{"train_examples": 73750, "crop_scale_min": 0.8, "horizontal_flip": false, "num_classes": 256, "norm_position": "pre", "fused_qkv": false, "parallel_block": false, "drop_path": 0.1, "conv_stem": true, "init": "xavier_uniform", "residual_init": "none", "shampoo_beta": 0.99, "precondition_frequency": 32, "one_sided": false, "warmup_steps": 1590}
Rows from block 4 of a small image embedding model, named by matrix and row number. Rows with one number belong to one neuron. Each number is 128 + 24 x the weight over its row's rms, rounded and kept within 0 to 255. All counts start at 0. Numbers have three digits each.
Before each neuron's rows are labels from the 100 images, of 14848, where the neuron reaches its largest size: "responds to" is what is common among them. Only what is clearly more common there than usual is listed. The data: histories of elementary cellular automata, time running down. In brackets: how many of the 100.
# gate: MLP gate (model.blocks.4.mlp.gate.weight, 640x160), inputs 0-159
# fc1: MLP up (model.blocks.4.mlp.fc1.weight, 640x160), inputs 0-159
# fc2: MLP down (model.blocks.4.mlp.fc2.weight, 160x640, transposed), outputs 0-159

responds to: 111 turns on (100); 000 turns on (81); 001 turns on (75); rule: rule 131 (30)
gate.21:110099097135124135164167112116149089121154114150089147111185119141145111091157140125102087153144117089141136166113144139106135118129103134167129128150114135150113131109158104133123140134081128149151111138142140124121110076146137101149104135149101129106095127108152165160135119147127168103157144098140159129130122115121172115139088149124151093094145103193150146128172080092144098124132114079141113157136107114106150111111145148134126125122116138158205161151123104152108127120088161
fc1.21:190133096112111161119124156129140166151136117150102141142123126125159108135162135117146191080099132135159147130130148118162132119109141137079123083138120126108146138163109114125125120109142141134151115097121122149137116185104115150187103122126126101137143165121146103146080093138083155108151145108169110143108146168163127136124109148159127140150139127117130119136091121119147098072128135136150102125101110184115066164150125150113127113134103135107117124172144100098144172101163129
fc2.21:154130144131116144101099093169122142132138141185124068117131089089131116097094129188182097156104097139103133098126094147173158106177173141115117158144101136091142129165142100132141107133134112141124119105145108113128077165137105112124126141113140107172157173134084114146099122128101135174146105127121109141149135164133095130141141127158144115092095115101145119150129105164137153131130142151132176109104125120117132163125097143124079100148114112119120125109142146112149112158121111

responds to: 111 turns on (95); 101 turns on (92); 100 turns on (87); 011 turns on (85)
gate.335:109099117106130107104093128150145115136098118178139103132079114097094168067102100103117142106121116096127084137168124159132147145148117106078100143115116135127126097133167098124107102109107136138138138120097139116136109125126116164143132165174091141094091128132123137107107155075155120124170161084087148122099139130144110152150132133148150153130107158129096135108163086157155137137106121130132163121104122113107136171140144156151106093135128158110121105171157132138124107077119169
fc1.335:093115111124139091154149128118115110139091130120133109148127104119108103108089061100143129148127114144137133120121107134135093111148126134107137117128123180123136157156077097113112117098147176176142114173175138079129105108175136119105148118086158137135121174141118103107078131087110122159133141145071101115087129124143135159118143166127127137144141111134136142136106130148084112162168131155143114122142080114155137148120148132124159187143148145113165158143133156139102099145095118
fc2.335:088097127136116122159084170114136098122095165139156095135151127122098140100122115097138145128095085117133129134094126184140139133117142125139100178120118133092146172101139146164102133086156161163176097104119126121141097137143134152079095156174098163142117149160131137103095122127113151131160145119154126106101111091112103090154100123141138141150090157116182108119121112154121099117173150136133153139121168114140151162135113128135141175121084133142114144160117110112143103114134117

responds to: 101 turns on (100); 010 turns on (99)
gate.260:138172123163128146144135159165112140144164097167154120077084123121124119132134124129112146106137154112166151123150105165155153121145089123153118144138106134104140142136096102096124133123169179150137121138129160106140106149109159106150135142112147142150126152203085129125125080135143179104138113151085118128149104114089164071147108134139115157114157133152116132133161121138151105089103126161137124092143111138115167113104141139149123154108136139107145109114166157082102142145074124
fc1.260:123142104109144136139160137170103111136069139105114128122107130104158073158093140144148145084158119103152135100058113164122096102129070094134132137122152133159169129146086130141140117111137096123164142102133133135156096108121113117070152139134124143121126104180141091098105100155128136091123109141089142126119136127106131149091109148135137130135121151156083152153143140156123117059149087098138087113153129141161113124124101108149146145084143129113143119147103145126152141134115139
fc2.260:108173147131105135142122187124104133143152143153081104144100072138134107163113117104135152111148130113106125121136115101102148119174132134107117118118144090166112126128097080124146145128158167124109157141101146145103112113160140106175116177114099126119128114107080122114119149157126136116119134153089130117160157134133102077150087125085142094106159105157069117114138136138155150096108128123158156098101135115090132157069155127113134101128144113123178109131155093101120114105129123

responds to: 101 turns on (92); 110 turns on (92); rule: rule 107 (44)
gate.218:112150117138147127131106195123139107174076194117128119130140108118118144114136159098127090132127179115130115121099137159121105148113163158119113137104116134165135126121121118121116179117090115133161119133090107123125071171183150083103122134144167116154124143120155141139122098099159091124109101151108158123120085111088125128116109127142126121146138163121142165103140122107130124176147106129120099113152146155130153122144132140091079107155117158127095133097123152172118096140169153
fc1.218:092151138108118102132129115167102140121133141090087098168113105143106073155146150139077151144146121079152162144143169145110082131136122118135148131109160120121117112136107103095132114096073123142127068149146142133123135126137128122142140117166148075118111147188142131109099087112165140114141115066113126157099161136124120121124087122127148068148163134134101137148141093118156121137143148127120106091147105127147138130147092125142103092154121133141157155135126145176139132164126111
fc2.218:118107109131161124132127119131107111147178109130134101110100154161117136156084136123139124153152132110158105168116113105150052111156094090087111141114132137130117094131112118137110150100205153125104150096134154125119163134140143117163137134131154143109101125150142164129134143144155128110156063113148131114128111087154110151141147154117132148141125134120147115140187127113109157111129171132166130148158144125187130115167137155127161126127131154131122106183151070139113133080141135

responds to: 111 turns on (97); 110 turns on (95); rule: rule 193 (68)
gate.481:086066106120103112097175122116130148170147130093161137104071137143132108145126170104103137135125137104145092118169142143121144113101130113121155137101118106127132107129199164156120121109114124113119077114113112139127087137181102108108155133101143141125122144107142134119112156153146165157097182118154126125096123168144137138080127174124136154099119132132142124160161097135135133165105174166142105117098130111155096106099105124131100129105121135094128108150143090144160133151114139
fc1.481:161135097142131107136106156146155154130134132129144155130119183108095121139155126086089133108125121106109106145126118135152126092148137094127121140140097086112125184101075172125100101105103128113165149108131137117113088124149087185144176159110121124157145129122116094151063125121140108134096119108112103093094145096147105103157101123129140130124138130133101138146111128154128160136100160134125155123139093096136093138095083142136099110088083116135117163099182143104146144126155137
fc2.481:105132107175123127130135145115120119121102128169140105155120146117140131119097122086120109121162131137096112123138102102109146109094142147069139125124149125098127095135125128147095123095153095106143119079138140111104096114108112180120149125145095121123186145072104165112112157141125162115155182100134132088109149119156134118113116148149098123142153125110106107206120113139162115079161168127091105122112107151150141131141145128173112117128100132120081161099157105125159114154141157

responds to: 100 turns on (97); 010 turns on (80); rule: rule 150 (49)
gate.127:142153155146138086129109114127154102158109142154147124121135095147120122144119133133144154096130151166097101143124119101088107110174122180133161073088120105109124143157123118136132130150166161121126095134135146136140118118117128100092156086118140103103104162136141124091197170136150145101171176169129128137177152123136129143161170127102092157112182136129158125151154125114132144133145116124148098144160132173133164131115088118112128138118138131176149157105118105121103097101101142
fc1.127:116140117135119101131101182148150146122154107132136111102083135123111112095142137138080120136116167085067139107172135135137107129130102129148120155106142123124127132154110095123133181112151148145090111137052128106110131111150082111096175132107109076108136151113138132079128164133147157134125113131127126123098158130138138143151140128137085109099106127140131131115087080164163161086123125130110140095096102126130129106120130105150174093111100093091144148139093137149138153093147132
fc2.127:131135165141155176119131048128095135155135113147122103131137129080107153166172076133117145156108152153110120083114128142083152127131111097097112150124157152140105103109135120089120105123139112150147114136141149146135118121139104123125194155062068129111104184109119124160169133102127120094124116132145130159113121116098121172112123111104137136115107178120132136156159139122121105110153148151087113118118148107115111142157145105148108075130122127103139087134126112157118118128132117

responds to: 011 turns on (93); 000 turns on (92); rule: rule 25 (39)
gate.575:112106079116135159140081108095132174156102150099113139108121112123103099131109160116066154116104128107129123087149115148122156115160154094072154121105147123161124131090158126124162096133132127150156156116091100133139131115124151127146144115158141099145133110144151103132092156125133122112130129097114148155111102099145110158163188120120144128145132073109125171121154125132138132144149182172114155099148112099125126164133144155156163088121100115094099157147159098116121119146114163
fc1.575:102141180113143158138178148163145166098172100092145118118146141109121078164122134079114153151136147117127171134137105170131115127114106145128132146148122143113127078161099139127117114158143096135174090136123081117146114134111132128144125090131144123115124165119124124095169161115080132150122140100148091102137156076150121105115105108153119127134141137103097164136118138142092079130089100087127150167108089110137122143142130168111104158093147133173146161117113137151123142124112117
fc2.575:111136135112175151158126158169130084100091096149149149158095089087101119115120145111153104123149153110131093154120149138126078161092090141128123161124130102133181122144132132135111122163111132099155122109140115159133119063135151128105122101125083119065114185130140101108110134072148111160113122103143130084140115157141133145125161120169106122144130153113118126134082153120141121150133109116123151108109119084112113129156103156120169135137112117137127110130110172112143144112102177

responds to: 101 turns on (83)
gate.155:121110118144163133112095086108149168125150115115154117186139151129135131126107132101116120120102154164131182112161103151105148082100117100146179140145102114122147142197106149152140131127136118153137137084123160107153129128167144121118097153155172139159122131154113146176123159116117078166096133121137168125101175113130141130115104107118074112149100099134126116105134149145150159177092103144111122138140163092122153104134137135163156125142145138124106164113123128158151134138155157
fc1.155:158119111127174098161094136163122128120124166130172161134116174128153072121156108171129143102131111071136108145127116117142138131119121145101157162134099148107140130107137177132157087133148126143107122091154146179070127110129147151133137149136139093156189127165113138125122160101073119144123129136130135118158179145083128139122086117176145137131116159133140125078102122120097133149098118124100138145144142131102128140148132152136136186109133131150087135118157148125119090123128109
fc2.155:200146132163110106161111108095137100140126139138107152146165100126096138132130145142173140104097105123085102098111175113122082123160159119145125099103098105164133125107158117076096115135141122153105141153126135124112134142129124135118156124147130102114165120115113127091155117110149172148078163157115105117145151137086142148173096139119139149135120120119154122089086147129068171140085122151106137098154108114163146106116130100128098118136111156133129107135169087112097123147121128

responds to: rule: rule 72 (29)
gate.4:157121100169145124141087141124121147146121149082156172153102148097112127120142136128122113116127120134140157093181130130102127098130120166130120122162140091166117133146079076110142062121118143174145105084129148083154118116144161125122137132127114172132116108123138132132097107119159102090128118159103128148125126130094097138070119131108110137141160114108157124150146136136145118127148117128154104141122152142172139093091104162127188140148137122147143157073094179139139138142148158
fc1.4:197149114149146097156154195120140105101092150121120165117157162101095103082140162151129140115090137154131101161137124099131150169111101151114104173132118155117152188121136118128141121080112123145121160155108138127128100137124118144155146137117123173121184107126141174156155109116142150142134128146103100136115139172090136097146134101132139097131142149126153123134139129105117160151112146149186137149143143143118101127121121133130096180124140120119172147143158112138109161086127117
fc2.4:096163105140155117148124113137175151109121118120079108128185129124102148072168138116141152125101109153111117116154123132094112145137121145109085095128126131145143109138178132121136109106123083097146117151139123176169156116078142152105156121154101156122150100135113097111151096110170098113070143127152160127132188130096156133128102149184159075159132148138192154132113106128137115127137124100086133148124118105114123130115144109129120120107131119155121134143119134106126079141126129

responds to: rule: rule 72 (25)
gate.379:152104140159155145150119121122142140119138095132135151109143112114145129110156101108136074141086128144149129183128156115115126096170091136081145138083096129135124139129130152109164132066121100148158137130120137127146141145140103089148176111135083153160143127141163178145099131141168133107094140126136151140114120140161109158123109146167152087099141095135136144174126101084119129150171102142123128134122121116146146133129155183124120102193118111136142158135143132067147133091123131
fc1.379:086158137163116146128101151131181116119127142127135112167110157129138126180109143131148154138140118132097106114102140102122074119110110110126123142132139105127101183089106111136110100140093115116100143125125084150138113171133099083130134101109101125161110144171165142163123112125078114156091125123124084112107108079134149135122122133095120181129093157133118089134152133132091139171090141112069155139137118129094136131126118069155138147172121134134122133153096130092111148143141114
fc2.379:137149110148141151121132127100122091127089145138135110171055141112129139134115127149132122092147152153162132149084124147130125107170118130128122213155140139142129110159137105176129142162119130144122130118142119160137113140088178110152115165132135162156115076142164135109115119170136128167083130100130124101119131158093128158122140163109126116105144134131114075135132146130126165134151136128117125143112153159112163111155112138116162052117119105164134158138150116141173138126088153

responds to: 111 turns on (100); 001 turns on (91); 100 turns on (91); 000 turns on (87)
gate.589:131141127140120114110148103136135139130120099165128116144137122159156120140113136116122126145168175126133111126158120126173114186070100086103162111101093130120131139101163139096144171118159075136143116085159144112123107150140115125146121147119123129146140093139125134126173134150162151143135084135111083190079106111098128119141155149185132167120127153148102141148152151154166115128116116110133090138114105099110128138075143103109175094138117123143107141117128074150113129134169140
fc1.589:113146177140133111088094164136129131087153075138089133099130132109141184129114141138102139101146148139141152078155147132152107126119097140132137157134134163108106153118161129107169137129105102143113140168130130122129144068134148156129132074158133103136160127088125147098147171160138135144136138081165152121097109126142090130134112151122107128104119156162152140133138101121150138119082188145150147130112153092128122113158098109102161135099146119150158144136145115152089136090125176
fc2.589:132104138100114161136111120111103130154148083121140129137104158133148143109079125136139159144124135133143146135129159146146101158106166125152127145135177161104084157110120188122100100132120138072158179174106157127105182126121116153117109129139126115147163112126192146114131152146121108123135148110091117173102117121144110117135108159131183127159155132182111143137077142110135122133158130108116094131103144086115149116154100141076155124121136124101142162142124100133107146083132143

responds to: 100 turns on (100); 010 turns on (99); 011 turns on (99); 111 turns on (75)
gate.241:142155135131118104132178150130156111133109144133183135130140161124104127122127136108159099142140193102093134142086123094117174173142126092151172128124130107105103089132129136162150159155149133133134121136100127151160125159120157167130131133108142123135169144131104143134107136165105184156127128134100106101138182117112113099161110111110119147142151151063131125128104102127149102140137057163135118147142140143135135113093130183116099135175125089142102104153139138138139094148132115
fc1.241:110078102130051131172143143097143118137126121135103108145142122142144161166100098138081104117123124139113158146147090121140135133135159129114122125148164105128105099100139142146120101089119107138125069137149098097143143155156153142093116124123171135149118139120146172150159129085161117112085100166167118099101155141074144128118121156146116096135105148124117149148106129101088100103129143155120171142125122094113060131110142129134161139113146108132120146143136103116091135124143172
fc2.241:184116136133117134139152129144156130156106121141132151129139108136141114132142131123114114142122110151120139144109113146120144117133159120132107106171140100118099176148128079110149122121109104129174110087148120147106136141179113133082105179092118164161172125130149141121172159130124104095099158094159080190118156141125154154155078126175103157093125137146135125133114183157126120132129139140130160105125146101144135120147148103115163128100120113170105088141174140154104093088118121